From a checkpoint of a small contrastive audio-text model: encoder norm rmsnorm, text encoder width 192.
Rows from block 2 of the audio encoder of a small contrastive audio-text model, named by matrix and row number. Rows with one number belong to one neuron. Each number is 128 + 24 x the weight over its row's rms, rounded and kept within 0 to 255. All counts start at 0. Numbers have three digits each.
After each neuron's rows are labels from the 100 clips, of 14976, where the neuron reaches its highest value: "band" is the frequency band that holds the peak. Only what is clearly more common there than usual is listed. The data: notes from a synthesiser with random patches. In brackets: how many of the 100.
# fc1: MLP up (encoder.blocks.2.mlp.fc1.weight, 320x160), inputs 0-159
# fc2: MLP down (encoder.blocks.2.mlp.fc2.weight, 160x320, transposed), outputs 0-159

fc1.316:181140136131130083129087105138140133148127107137132104136150109124142121158095140092131113165176137152129106119138159151172110088109152164182161143146101096120161157138112116118138132144145138188116147115087153121150147142145172139141151118097096101152099159169117147111151122172100166126127126150131131121090118096086108139137158138129152145114152119110101137091104122157139109127130120081121150152130134154131113105099104110145118132123070147133159143189135100137143175121124096
fc2.316:114149122139120154123102149098097145113143087162133083080156117135138135129118120170135137087113117102092117118129159135125107122132137123137137156130178119124133141129134124122128149084154163125089112061140146106074101137142095140107144147147146122176171088165146126142144092160149143143103142146116095078127130053120133140155127135145112110094111184176124116125159117116117168129101139132107144137129101147126131142106166102113123126080153148145141145115124112088146120137151085
band: 0 to 250 Hz (35)

fc1.220:121111117141088114147120150131113090152152151164099145113132127121169119133115161131123109172120105147159086137157148123123184125189112137123136130150108133127125096127145164110171161131157133114120147172084170170151116106089102142143112103138154110098105121097140173070105078106097151097146155124166112179133101103133104146116146129142117111134177141125130158141121129147115115155102091147131132145096098157114148110130169153125107127124126119103149146155143114106109159129092163
fc2.220:119130133132135131123132135130122131107124133116102133136135123122157109114123136137110126127132122115148126109136119123126145129132122124149114154127119142121116119112105135126115133122141154128123121122078147141125124110125135116151127115136129143136124159119126151111135134131132125108145118111135132231118106000142088137125136115128133140134136110127140121139121136125131120127130133129113134129117147143135135133136147140120118133140127131127124128121119142128129130122062154
band: 2000 to 4000 Hz (53)

fc1.52:117110101144099110130113155150123103155158161135105132121142127094149100142111150134120138167098127142130101141139157120135180122171090138138145124156075138138140094118131141108163132134145141120108128165095158159161111107091111138153105092136176125095121137090152164081117066093091131115124167120163085168142082102114087131118141136134106107131167139137132143142116126138121108146096075117145130145096118154123145098150164137132103130107126140089145149151144101093110162157111160
fc2.52:121126129139136121122130138148130139118119136125091125136125125130151119117123131139120129130125128127147136117137119126138135135121110130148114141115126139113120120119112130118124120121129147119122119122085144136123120115132130117139126120125129148124121146118127146108139119131131123118138121114132131222120123000140104143119136119136136122134126120133135123139133125125136126120120123132121132126117138140130140130136142129117116141140128134126134126113122137127129135125077149
band: 1000 to 2000 Hz (36)

fc1.111:125118127125129107188140106135099097178165128140129167133150147150153121135122128130105077117119099115175125122140121143157169142128130093139163117172112155107113156147122140087184143099159117109111119147116094140136132084117165096142119126173121099072137105081130175094108121108116118126151143138154114147133140133134136151127134139101092099123191089106113133163110124144082160157091109103140137113125105144104108149149167152107120125142117132106128109150150144125116157108161171
fc2.111:116121118123162151169104122119128130146140111147151158128141140156135118121150137164117104139108140115163150094180096129130119132101156110115096140099154127113086111116153154124132131140124118093157097112109124165148154133161134119141138157141123093119123136112162164149120105138122116141166100112110159212132152000153152122118122122136137105086131140109131121125139093101130142125157113135130117113134134133129119156116122146118113110099130144140133150145130154153108140110089138
band: 250 to 500 Hz (35)

fc1.22:115128140145055092122099118150138064178110086164120130114143125116156120183114112141113124140091144123108115145134144126152175150140111139102116141126130126121115121173120101110125114152162139129116149147132112142105105123076136116183158099089138110116100138121164154094153118174100090146131155113165114149144149134131108137129126095146115123151142150131125129142127143138094112139109119171091154159108112182092132096147146112127120130127141106141112144153155141061174171138118144
fc2.22:143143098098107146161154159127137143105172138142132138092112096097144127104104146140128118123150105163128113134141103122082099145150135057116143155127123138111090099093124141170140121134131113094125112099127134087124094123161130135139134153138170100096122160129090135116114116119106097090123092159110124214094101054099148136143149151123135089139127121111141149095111123144095126149135152140145099118116105107137110166128128159144128073117149110134112124122125164155128104145087108
band: 0 to 250 Hz (59)

fc1.269:147092139118149121067141156106131171142096124140120119182134125122114114165090067120074124095119079171156102108103119112133125097122127122136139122141161100114111161158120076164094124163130165153135089098078105117099103127100109148116113117110119149127155144116134138152135152149133154115122133179077118118146085105148125141105137132100140126093140090106160126113143116108112112150097117164136119117094146119114119125121119144100119136107114126107117121137145162092177087154109156
fc2.269:133151138161138119152107118154102103088162148148128105133161134121131109123147135138097141110108104121116131097120164136093115103164089065145108135134127115138154081152157089128130114114178154110086186100158137142134144100150162157124140141152147134123133109145152099112133112113161149129113170143112136168132144105090118197115148130085144160142111103102124135069140112116105170151145090183117140154129087139125128088122161099102120134099132117118110114116134085144130134104128132
band: 4000 to 8000 Hz (79)

fc1.148:138141143135159159086105145121127108166134135117145099151107109145152171086081125130149119153136124091113120133151130102139148090127110176158127110136107134098136106143147129057119123147128145148140150144117108162100148138075143126129088128095079135163142179127096142118179081150095118127104123123119162130154130136075144117163197108119125126105107160108154113117103112149134138149180127144083142118138135127113117110122138144133139167124114085085159133115114126121163142115122146
fc2.148:147150116125106126146119159104104092087120131121156128121154089133154127139142097095139165140112159165140145163117169166106125126110111097131139116122131114124109128105129097171124139152118117137100121075190087094116161131136115159160150157165115118143149132101122135146140087125126132169153151129096111141073124080130139146114114137113116113108100131126140132126143084188120133098072132159128134118135111138091135133081099123102154105111168114160165095126161145069102140145111135
band: 4000 to 8000 Hz (53)

fc1.171:108149134189071153164098125132157131135092098120111119126136137130167131174128126142091133145125107107098132157103121115131157136151091163120130109146106111116148123166122108136146138119168147138136143153089106112111122101095144103138184094115130119109145115107145152098103121148095124173144140071171137164161126129096125131072154092097105128150126142167142145161143130168094147160103134166099146151159129168106114135141140129121126137138133131109106113148143117051115150127118118
fc2.171:125160138133148124125147145093143122129169124129143107111151120120135122077118143166148134091139118133136135099135182133116102144130143092125161133158138104131118144107138120136124134113093140115153121117102148127131123125176107132135128135154144116121092200119109157136126114098126119122142095142122145245125112015116129136163135151134117092128118134124143130084084134125145127144126123108144123103132097135130129170105119145121106096133123146116122138110103178170136105145095130
band: 0 to 250 Hz (86)

fc1.218:111141122131167171094150128118110134135159125123153139126109114111117108123139128136185137079131143186169142112135114097128125087122134139166104145135119117135146103132180123154117102129079098081132109097148146137140160142150092063105111166168140161096120147175127135135121086087112171103120116150112126116114122161129130111136134172167135130133146131099125161129122123105150105130100123136169139158115108135154063132158129140153149125147173127101151131138104112191127110125129141
fc2.218:087157132111144168109143107096083099135164119109141113130129138125138126112137135165158143073146125150177145078129164080125136097135139135167136151153115114134140112137149108146149118118101123091135117144121118157136161123146107108142096153169151161088150159146115187102126104072139125122114112142125124124090088181140099094146117166118127094088141101099145145133116129133124140145098128127168124131088118168150114120180147132139143119108182156101111120111109176139129120135136149
band: 4000 to 8000 Hz (53)

fc1.109:163091165131143092088100151106137151106164123099116141179134074147162156128054098135117127114137130135106086171143133123143140068110139111139124158129113143120164172125107124142132114172132152136111120131085129128101137166123146139109122125085098119172155113141107142139129105132120173130089113138138160136098134137157104124159141119110122155134116139134148116094086139171149135128137123153092134116115135120153109105104123118103146149109098113112126204153124166091133162113107112
fc2.109:095132155119113164130129146131091125114178110119116098082148088125108094098132164144116173078089119084092110162157148147135144125129128143118141164131145131127120131143128137135147110134178154107130107107156150132101139145147112133096156154151138137142108129133148098125160112176137148123132124113106135201135129157156148173120142131128154138117078158177087131139119142113130139147070123126112134158095139123098128109127109125116115135069093146142112126104129113076133104096075146
band: 4000 to 8000 Hz (50)

fc1.130:104131167135113140102079108127113132117145119155120091148116131130145162118120122124133114152132158095146110133159114141182146114194110163152123121126092167130138103133113085072100127143088137176167121136145130122063128133152117122115116133121107133128131144137133142142166104101138108121128113128136099128118116115145162109140166100133112131110159126073110140097146098127072114155140128137115129128118133132101092068092105153152142147117178117080180111123111090129118130084174119
fc2.130:130156087156118116082147144136125153117121128128151143115137120163152147133175108109151126113134142161100190154097155081085169131097136090101151087119133101119103114108144110171118147097120106151145113073154136085125145094115134162139116117116113085140142144071108128115159102104110085156149137136116096107133136093124122121143113139126134118111132119140142134155167093110152119078064143151136097118144137150105128139135156153104164117137159156144166156110133143079130129120120128
band: 2000 to 4000 Hz (56)

fc1.31:128140135137103117154136141116100117159159146171104135107128116151190130119115174132133106161155087138172118115160141130121177131171110122114130123158129118136124122120125162110169165118133137109126161179095146166150142089133093136112116119141126121091079124094132174073117093108102157093158142140157119183139118095159126161123161132148129114131180122105125161155115114163112132161106117158150138131102093158114153136115171171104105144150131117111143132137127117136107147118102151
fc2.31:114133146133133135134136139119123126106120124113113137139142127122162110119132138139101123120135122099143121103133119124117150121132126121151117160128112144130112121111103132132110143120146153144132120115084139144130130114120138110161126117141131137145131162121130144126134141131134121109149118105129134230114106000147082136128133103121123158135144102129141122145112145118136114141135133128117136130118152141131123138141146144119114133144124135128113130125111143133130130121064152
band: 0 to 250 Hz (40)

fc1.302:139125140132116118141151165078125117164101142117131118125163107120131056160102094134170135117121064134092132120121165135163123127126147118147176155149165201131137140130108122109131115104132130111131152127129126086134117128130126140146089111125116143155119088119120115155149145159111183133112188146134166119180075102115116104137150118136121142154135094127130110092145108163149102146142164112140162109139166096145119111132127120149125107072126105085124101167120124126115094133115125
fc2.302:111141137138124149164104132076142147086146086134120100110118143128096118157104152165124131076092121133109101158152144085116110076175136109139130140134121130156104107116131133108089143113121126128118146075087133116138130132143131147129110132150148122100131140140170074104108127142155135127106183142180155096107158103094140164121135145096118149145137127146131086078155110120088172170134107115122125155118108138130136102097126091113095116094154135154146161085162118099140161134113122
band: 0 to 250 Hz (31)

fc1.274:132110169147143174103156170172156109184111091096169086142143110127139168140118070121160110147181140114159133111091120140132129132143132119146130121097150177134169143130129105068097132173128143158144123105146126165127121123119144109124126117101162101155137144056061115154185125144124155100125119151135124135165126098118156093114180137138138123099141133114136110096152119141143122123155129139119113155127112134119148135135111148139115143137102078120103125128111106123129129131136129
fc2.274:091133118110125136146111139116108110083187129142149111115120114140171118128166128136112142124121138151146109141107134119080108156127096071170109120160094136159114107114147113124139155105123124119072175120188108119135162132127145136144136112152104100126102134152173123144133118142138117192146204142121145152112113105110109146138134132094123136093116115130133139092154077117109134163099132134105106109114121117120150122115118102131137151145144110124172067154174130091090100159137116
band: 1000 to 2000 Hz (35)

fc1.107:097159136156081162136131124119133138096126158097117126127118089083154152159080149146138163162131127130153134108113153094090143126159131139160136112133101102159154096148134147175130138119128153092129143150093148128106137102106098103176097115125162146120111137142146171076085096102086166127125130114148122159163104129133083130131129173130130102098135095102126189131153134144128124167115118149133131150098099134169117143151145152144118140083105140088113140159134118110117151160110144
fc2.107:119133130148127125137131111123105138125123115135109120108123121120147102126129122133127127111142131118123135117143112141121145128119137136114100132135146141115112145118121131127121118135108131142146122133095119155126147131141121117099123150136127137148103129135117138133137136153133123123141114131131131255132142000154148154132136119146137118145143122121120115135122113104127127126127133135117128132164117151114147124137124137118119145148131113143131125119118136174126134105104129
band: 2000 to 4000 Hz (58)

fc1.173:115103120130117101115178117117152160142091149128132130122101117168120100110150158148131164121157103124078143129114127158134098131137100087106118137076164116094128143115133125105134142104116094179135174173159121119142150135137102213085143122112121160162128152143141112158127127122150117135101115117106140125120144145161131141096137106128160104128116141127148149137123099119131148130110123096143120135165115112098234122136123080123109145166165125159109128094120140121110100117137108
fc2.173:109116112129111153136110125141132119153095138140106119153147107163113119141150160126100121151115140140122086113161128133134134113137100154123126113146166105120079117164139148132102147142135131124148148182164145153131152112144116184095135101130131130126119141137123121121138098135141150145114084151151099103086129182170146083139152116143166094201109141095127144142131133090105078114140145126087154132117133123124203106092134118126112125167148135109162133132126075119167094134185151
band: 250 to 500 Hz (37); 500 to 1000 Hz (30)

fc1.53:126131113168108132157134149119129133129147169127113121124130099097155113128100165130138138169130115142161101109144146112111159102175096115141144119167072131154156096136113142128168155115132146102111134174084141149143124097123095115172090119137156143106105136102131189081118084089095163110119154126159100179154083111130087137120137154121128105123154106100124161145124147140129111155110111116157125129092119132151137125131187168122103132119115122087137164148136104108098152159108144
fc2.53:116126138143136125123130131135123136114112122127103131131124126126146108117131129138114125123127130116140128114141116138131139122119126132142110140120125141118113123120117128118122122129124144134130119125089133141128129120131134116134121130129127139135119147126132140125143124138132121124141117114133134243124132000143111144118135106140132130136139121132128126142125129110138120125123129132114130133130134147117141135140140130118115141141126129135133129118117134143128136117079145
band: 1000 to 2000 Hz (47)

fc1.206:116156139187117167145150138109140121107133145114172151166151123080141102161120119101137170108119134157170169125105138130121141115165138110134170138149088114167135139113125115140125111132127160096147107119113173119131150127104134165131094119139147163124119152143133144097134075116105133100109129121144151091179109140151126133128105175106112132110123104179107134147137166119145131151115080153144154154083095116161172110121132161101128156083095154081106128126097123140118168121145153
fc2.206:140143155165128121121152129103105106130147116111142129133140131106178096148109092117156135119128162120148141121120133120115162122131151127127146128161134121153173136147097077107135135132137149132114133167118167129121123118097143158150135117131108138150146146135122147131146125147112135099156147091128122005155122222142076169163110122112121192093164124138157114138127149136132128144155143126141165127114146138162160123118132143113124180122117138124117146135128142088123142108121165
band: 500 to 1000 Hz (31); 1000 to 2000 Hz (30)

fc1.277:118113164152128104111134149133140140128101118163138126104095107149125105138148116152150124124133112125100138120115125168151153157101139120155133118105142149150119165119144111124095107119109111174131148144149145126115160153112096109102118166095121145136096126131176147133136126139156129116153200108132179138132167127132182175114116108167106112101111127155097136153127154107171134143111093148153160132115071164079089096159101135125101116136152156115143137118068097122161182119126162
fc2.277:162120090113146152126157110151134153113133163085128147127132113105097151092060141107123156116194117095116169107112105111098090105094110137136109154122105152147111163073110110141136114112129130137108133111142099101141125146149145094115122107128106132158132138103075094145153178144130127084093099154104128155133128123126096117139127148098147118125106109100144109095145132147103112122150167098126094112124170069173118142136100132110140151135109094142115139099134132157146092132152089
band: 500 to 1000 Hz (51); 250 to 500 Hz (30)

fc1.108:130125128129106101137101103130111106193165129193096108090138127172165134156140160162135097142158115141167140123147151119160159154133107134081133103165164101116146157156138137102160147124125108100137136170101145168130148134148096153111152140146123119102079136076147143108125126122113134146161139150136122177126140108150144140146167126148138102170166136094110139144108099156086139148105132146141124123146100172123171105122153142131110103175173113120136110133156137127124121149100128
fc2.108:127130142122122128136132122120112119106121133109106141140139127110161118107117128136083125139136123094143109098118125125109148124137127109138121152112115141119111113105095137123115155116173155151133130113080133133136117116113145103173137103131127128146126152115130133133131167140134115107145122125126123215119096000145081134132115099117130157129144095117137119131125141130117123147155144129108126131109169137130102146120144143130113129137122116133108134129127148125139119113074139
band: 0 to 250 Hz (82)

fc1.170:101096139128131092114161121104131142134112148122101157160122086101160118129062096096127148082128097138149111147122083166144112143108158153119168128168123189146103118137059093136112146104124150163118123105110149140105106091107111130125114108105140148116170152123126132142106132176107140123109131162126131118146149108131143129104122165135147104152145098171186109107150133109116105108117123148132138142144145150093142147121133131133130161143130137128110119112133175046115116134082122
fc2.170:155134113139133128154100135116127129096121097192123081084107155092160128133118092093148146154127096094110110131111182157118168125138140115123145084113093143142127122132143121125172096148150146084111112106183147102140120126149132152141153127171157140126150145109126180152142103109144141100079128123097164163105123085097121190130143117147157131156150125126135138100149111101133147137106108159099128116089101148112125118118121082136108142144121155119122144167106117092116160138151102
band: 500 to 1000 Hz (32)

fc1.98:100163167123139121122118151146127127101113136109113126146117149156175154124118138157094146139142093120135152143080167104167136165111133129191132142098136116136109138128135166116127112097149128153148140146128179131138148137120112103103122110131142122105136124085136145119108088092160147119177132113140132134096138118135150157111095116140089112143158135173157119206144103152143170182096092128122146122148117160115080117140104118141125128135113151086148128103120107084088131093149175
fc2.98:130154118165109170165159108148177182119120115142116144126095151129116178137114138099156135118102152101093123127121102135126091134110093139162112152126116153143112136123132106148044136112112122111123165110146105075110130133131117080105127158130107167111102132135098091147129120081143113099074113144101137183115122054137114104137112147108150102132102151108143157121121116151142105120136144119127110144107123079132092158135140108087116148141123141157094130119115138112138103136144098
band: 500 to 1000 Hz (50); 250 to 500 Hz (34)

fc1.129:126123113146139135129090159101105106144153152106107098162136105120128135135110133137162126184125137108108110136150193106145139089108150158159169108110124124097154152139124094089145132122140148132151136136119119153078125114120090137148100101085091154122133134107125146109191118136111146120153152119131158126160041135119145105167153106096114138155124123075133103094114111156148099115162156136114156112127107122140115127130140109117129151084136099078151095160116136147165134117118090
fc2.129:138170154109132162171129144087125085074109116150132101082118123115127136155165094120125149109103140153091170172151135116119113104131122093114146166120123143148097128088139142136094145112101129130131093069101082093127142131139098157149161141157105137099161140118138134131153087133158113157172134143166117072130145123098155117109116127110095120097087161128122118098129108147129132155093123149120148127129150117105131106088105118135129102095137141158169135109152136098111118096089101
band: 2000 to 4000 Hz (75)

fc1.58:109121162126079106124131150129105069130107100145148144111112118108163128144145115177133136131122145149142121142133113144142133126141169134104135118166128089139119104171171114134139125175113119131128094122134136186110097146086137149155084177111143120127116118139140141086119142172118108179182144142129136116150178161141149150148101130159090148132178126154103140167132163099134139152097108196112131153141112172079112122134136134133142114100108139120123124138134107138109170126126160
fc2.58:098100150169090124158146148117113110149123107162153152101094116134149114146163131153135086147117128145153102151142110137113150140170162113110131118147134128115109116150167116127132181180140121139160116169117135149137119118102139157140125185114177100136144115141163154113065149113111140169190150130116135092132129162117151139146135126132103151093159142161121163161119168111130147161124127171122174144115117132087111117132149120131126092106144161090105129168148121120122153126089159
band: 2000 to 4000 Hz (51)

fc1.105:098144131187093146193115124123153169123122144105114112105108095111155127163108152150125136146162097107166116117141106111102141110126107134153126120145092141150144120167084124142150157104156139101107148151101105104120124085132133091178143104130134123107127124108118175098110127123072155131130141099180101166162095130113098136115193133108158122115113083107125184157144119152111128163111144131144129114115151123153112161152159164114112153123129130101130122147130116107114147168123107
fc2.105:125142125137144136120137131124125126128135116140136138116138127130108115119138135132141125103130139121107141124140126150119138123112142140123122137124139121109096133113131148113105138140110140149144125090112128143121125136145106111106130142127136114164100147150130153131149105122134133124148103116131142240114141000142140132138132115124137114117125147116128127114118114096140122100121124136112129140137103147107130142139110107124118133130127131144117128130103142166138122112108135
band: 0 to 250 Hz (36)

fc1.217:144121157090126112099132172110115102127130152149189176116125111104141089110123103124128146116137114150124143135112138125101136116136159098102128165186128124170134142081122124156118121156097122153119095117140176172142141123116137196116113142106125134161109151131136113105146117117151120118109139137133148079128105169144144133149125126143068180130151110160080106123092167123159114128133068158146107136133113135107185146128109162145140151106120113143120112123096146173118157163120135
fc2.217:113096155130117103111117155141091095134157136158152139108135106125164092146145092134122091133153142133141128121146135117136168111138142153108130130176144124156155136153114096114140169159139142141090117165146166160150121114105145173141141134131133116148125158118149167105142130136126128136164150120150111058113108219153113145176144122133096184124165120136119110155086166132120093148131125140138169116105137148119174100160136143122102147128141137093121151144137117104166159146116164
band: 1000 to 2000 Hz (40)

fc1.149:082134135134126149127145059137120123162174145143121111122123120138165106162098127130152140072146148156166178080104151080130165137136103127136122133111163088127146158156140126137122132116123090069148125154120121141140161136139075126120126165174117176105102144127121160117105122105111146119144138152107135158131127144172125145159131181123156077100128072098122142160143106146114159138114130134161147148127090150155121106147132109139119126152160138114102117153135153128142137122155151
fc2.149:146128130120111119153132104116117122092105109133107151125107139141155164131093119146077123141132104071096096113118120160125108140138113108113086141084130155101095121123117119134127124105164149163142160107114067106115136120120158121122109093119071103125123102127125101164110184164136092140125118154084120155113139096121135134121115068127146139168144120113100135117130097127101112149167171120095138144166159110097110159121122149140129128136083089165145116088175138128127107100120079
band: 500 to 1000 Hz (35)

fc1.76:115131153158140125138102125123130120186109129133123121132116135132134133100117117106123130156128150125102091141134172128170150092126160148143146111122091173130162122113133152089167118120123125118138092132138141114167132139150071131096123111101131121139115103108073108124174113173106130136139112140134166140157140118146123102088192147117111124101143143110144112097133130191106136115122119125104133145131121168097118142094154122140137122074149083130145144148108139138129212117194088
fc2.76:113134083105100129124113137092107121085126104114160079105153067140128131101154089126146133103106179141133128133120158155114108145123072102115127147129139096137114129135140120103119169138131138149107098065148138101095135170101153150094138150162123121150143135094164136112126112146141118145131133160124082099127153051095136106143146094093161110117100145154133155106164117135140135117082139107154161107148115112119118122116140131145134102092173135126133096122110141086084132130132110
band: 1000 to 2000 Hz (38)

fc1.92:116178145205113161189141106139155131125122110112124128137144142112166117142093110115132126138132127114144121110122128152155149165152112146127125124118107131109128131142094123136104143120168167108161159143093127109086143062096139104149143106160115137093121105127147157101077153139122112104155158101141140142176140134130113171108121143104142131093126116144133129143142127135146174140125142153089168165121132122146104155106165167090082153130102120120111108122134136116096171087151175
fc2.92:102157152096134125130104139136143115131163080166139128133134144137137182105116141155131117104119126079133160116152142143129106159108149146149158155150150126140092130099123140115129172118137158119134120141138133119123094131123157128156142146108153084114074140108120125101156120114178105170166099093109183142086126150099146124157147106131137109115126118078130127114118151154154120097133124144158129118061104152110106177115105122132107089130144151119117152129103179108182148181097125
band: 500 to 1000 Hz (32)

fc1.276:075156131169058174162109109126150141111115105113120126110130097138159143186109135152127152131140103108129142152102118103110153124131118152153133134144096117154164121171095115160136139120153147117129146155094097094100128110113125095150155089119142123121130135147142166091104103122081168173132118100167125167159111130102123111112166111114127113137126121133120186165166107148100122155096140161126133155137110163127113162170133125131138148120152136096114127150138119072104157143126114
fc2.276:152149109152143134130156132120134123138137123141146102116136116128110111094125139135134130110136130135111132102138150137114126139112147115107131130140146105094106144114138129138095124131112149143169110100111147140126131118156097113105125124138136115146107160130115149139146110125122108102142112149129135255142142000137148144125114133126113098142132155140139118094103115099147135151136126122115133123146108130131131133131110133130126126132117123138134132120120152171129108105109139
band: 0 to 250 Hz (30)

fc1.135:127147093140148112123098118170132128117148147115125116131155120111134070133169118157128124125130122164107112142138113132147181142112126120118116149103162133076084139149127148084130087133139136124140128190141165130133114153134122173094117153141128103119144134133100170119148120152141116123185107115146146133102146114126159133097128124137157108158151166139111085160147102089113126109097143110087196104134108153120182102106145142123136088161136096121174140083141104120118126095160159
fc2.135:143113073137136098134127096165186155179144158153111121114128122156129138139086164125144144134108105118092164119102124123150146168108091112109123129126152122128122171089128163118110131080119118103100155150103111124133158126151091117093142122145112171136106133084101144137121119115143105105125132140125127172124114010166164148123114170125121077122109133126099146119136092151149154126135106118121134119157097143123124113119111113099088147126138144155113112133136127163123131128123147
band: 4000 to 8000 Hz (89)

fc1.292:123101178115154164120134138129163131107129119153135114186130080147166128104059088109131152150122122126154139166113143113162138117149128142123133104098110172167157133141151099110146127138120126175137135114132142136103150121105127138138145114112123129146122105118080138123174098180117096119138145142145093141126154131099155106127177109130134093091111168124150085110091144166109137128109107137092147171100145126074125137122116167113156151113138106078143156110137122087115165114146109
fc2.292:102133103138095149110108140138108116075159144112158095109163106144172128112162115106130156135094131144119141153123176156122133138125119090153140137103109114128126114130137098118149112185155120143093086087208109116118162122133147143110129121153137120173113149127141137118153120129120112155160155136131124176116123092120160134118120136083150141129089152128118162136155060141129132139092139186126129096120097133114143146131123119140146133117108144146169125153114171050111141149127128
band: 250 to 500 Hz (35); 500 to 1000 Hz (34)

fc1.247:091158143172089148161111133136160172113130172108113130106096111109144133167080131151133128140144115114161150130113119111111146140100101135178112125112099103151150127160095139172118150104143128102102147145101144113134139095116107081168135102136120124121134123110144179094114123113090171109134162089151123161162109123112125131103160142107142111087108089133119186160158102160142134148114126147132136117130108137154095156150131155130103145095120147112130123168128109095101182173118152
fc2.247:123157116140117152135118099134130121128119099125125127119138133135123126110127132141126129102141131115131120117146121139115129137116154134120116137111138128080112125126115143116112127129123138132135143124083112150122113125140128121124124147136116125133101147140123147121152126129144103118137111128131153213135125000136132127114132127125138103121138124105121139115130106111142145103112137116110123131145118153111129150132143123135130140131123114145128136124134150153134123103105140
band: 250 to 500 Hz (34)

fc1.87:130122113152157150111107169088117121071162175139111138104096088133150129143127126121171168187132116116112118130098141098161143122126153131149152114121120217140168135176130109102120133118128133139155129137144107141087103127111134135148075093101104115103152140117161156131156122130104130169160133141123145119142089116146113114160151087125150141145118151071146106108115148168140104120179107138111143135118111105106122129128127072112151155091147087119138121135116123096133119120140114
fc2.87:103161116140140148115140152138098088117112104153152102092109129120141139138153121074101154109121149154099174183161158142112127109160117096106127149107111107172113127109136143163104140128108122137108109100112130111107123125119121158135119142143113137128145150065155131106146110124111111156167112139142129090146168099098175157109111156082118141092112127126136108096137116147106121146071120144139127125146115121098129105098069091115152090123109143157162131104138143077115087078093139
band: 2000 to 4000 Hz (57)

fc1.145:110129115179112135160153135104129146127146168117105113121123096120169123124109170140147151155155105143158114091132159116094144093166102107134132118167087137175163103132112144122152167105108151106120145175092146156148143094133088122156097129156155148105114128115109186090129090088110160108126133141157101177152077114142089144118144161136140111125146094098138164151126139143128115167107130113151125122114127128161156151138179166109105149130131125093136155136121100132109132144111141
fc2.145:114123145142135124135137134124123131115109108129112135136131128126147108115135128136113129120124131114122128112132119144127140126130129129147117144125118137123107126111120129119110130126125153144141119119096131138121135121126138113132121130130130135151121147131135137131141121144140116130145114108125139255115137000141110145119130097133122140141147124136126119137117132103139116127132125128111135136129128151115131133143132131117113134145121134140123128122106139142131141115077143
band: 1000 to 2000 Hz (30); 500 to 1000 Hz (30)

fc1.169:095112141132170078115131142067127132135136173134126144133143090141109103149101119095139171116135058116137117130138104140150115107165136129132150166124127162168161152147071113107094113119139139181126160102113134104092127127118117149146131110101126128119154132153082140124074139180140147162108135133129108114118087090131119145168144148133117136113138083128148102098111114155095082124123131135154143158123147125129120106129110151093136128115154144109141142113139122044122126092114133
fc2.169:144134133145131153140113160130125129088113108118125155100145107095181137193143168148129142086132126139081108120112183131137109127129108129102129109096100156119126095125161128099116123123161103121111126106148141120141132149146125130136117124163159133140150114148182153118169138124116133088115150092104146120100136082090129165166106116145139114180121159117133126096133137109132185126109110149138079133116053159079144091119131132126094129091096151100136158108141145094114130146154138
band: 4000 to 8000 Hz (67)

fc1.308:101092101123130112108146120125117137141113150108150146128097114148116079111174128145118147091149097128086135146126127131120122113116117096129094165100140138092106145096138134118145117095107091188112150179170125152161142142144112206085122133118126146178152138134130138140140143120173133126114122129128129129091130144127130115100142105125142124120140153131147123158121110113138126120120122088118117122164135122098239134165101089138148126155169113169126119069132141127109112129147112
fc2.308:113123117075114147133097124164125113160127141161113124134167105173123131135145148141104122144137147136112128108166128124138145135126100168104127135146179114118081128150111158136119142135149141120122150195168139155127136106141133186097158104136133130124106144103123143088152102133152118147136083136151121132066130189178166099146155117155152089174120147098110104136112134113108084104130130132111146121116115149113188119098106127124091132153157122110148139121111113130193116144150154
band: 2000 to 4000 Hz (56)

fc1.222:133100145107141107119150154171131170113154213110147115131108117097138086159108098107107106111130110138179145103118144076100146102168108113134115149097160115140146117139113094143121110122119121134121099115130169127120111140110112161135148153135131161118104167137145154122079161096136124125113151106119138118104121141171082146164094112105123155103103102132141127163134150103132133158115101126164146093080156118157164086167140109103111150174108127123121123179131151112121126147108142
fc2.222:155134129109134139096152128207099093136171178121142185106148158108153178146127164120109164138146142157102149162100151121126125136177113172086111092086161115120146105129155124116127100110129138130122115102141126157145114143134108130110150150123143139110085105137097135165173147128128104086155135127114149133099121191163135118100134134127132141107115142124113128103115089143086137108164120157132114118139089146135144116157173096120155131143099114146093123101144105104124112108116100
band: 500 to 1000 Hz (41)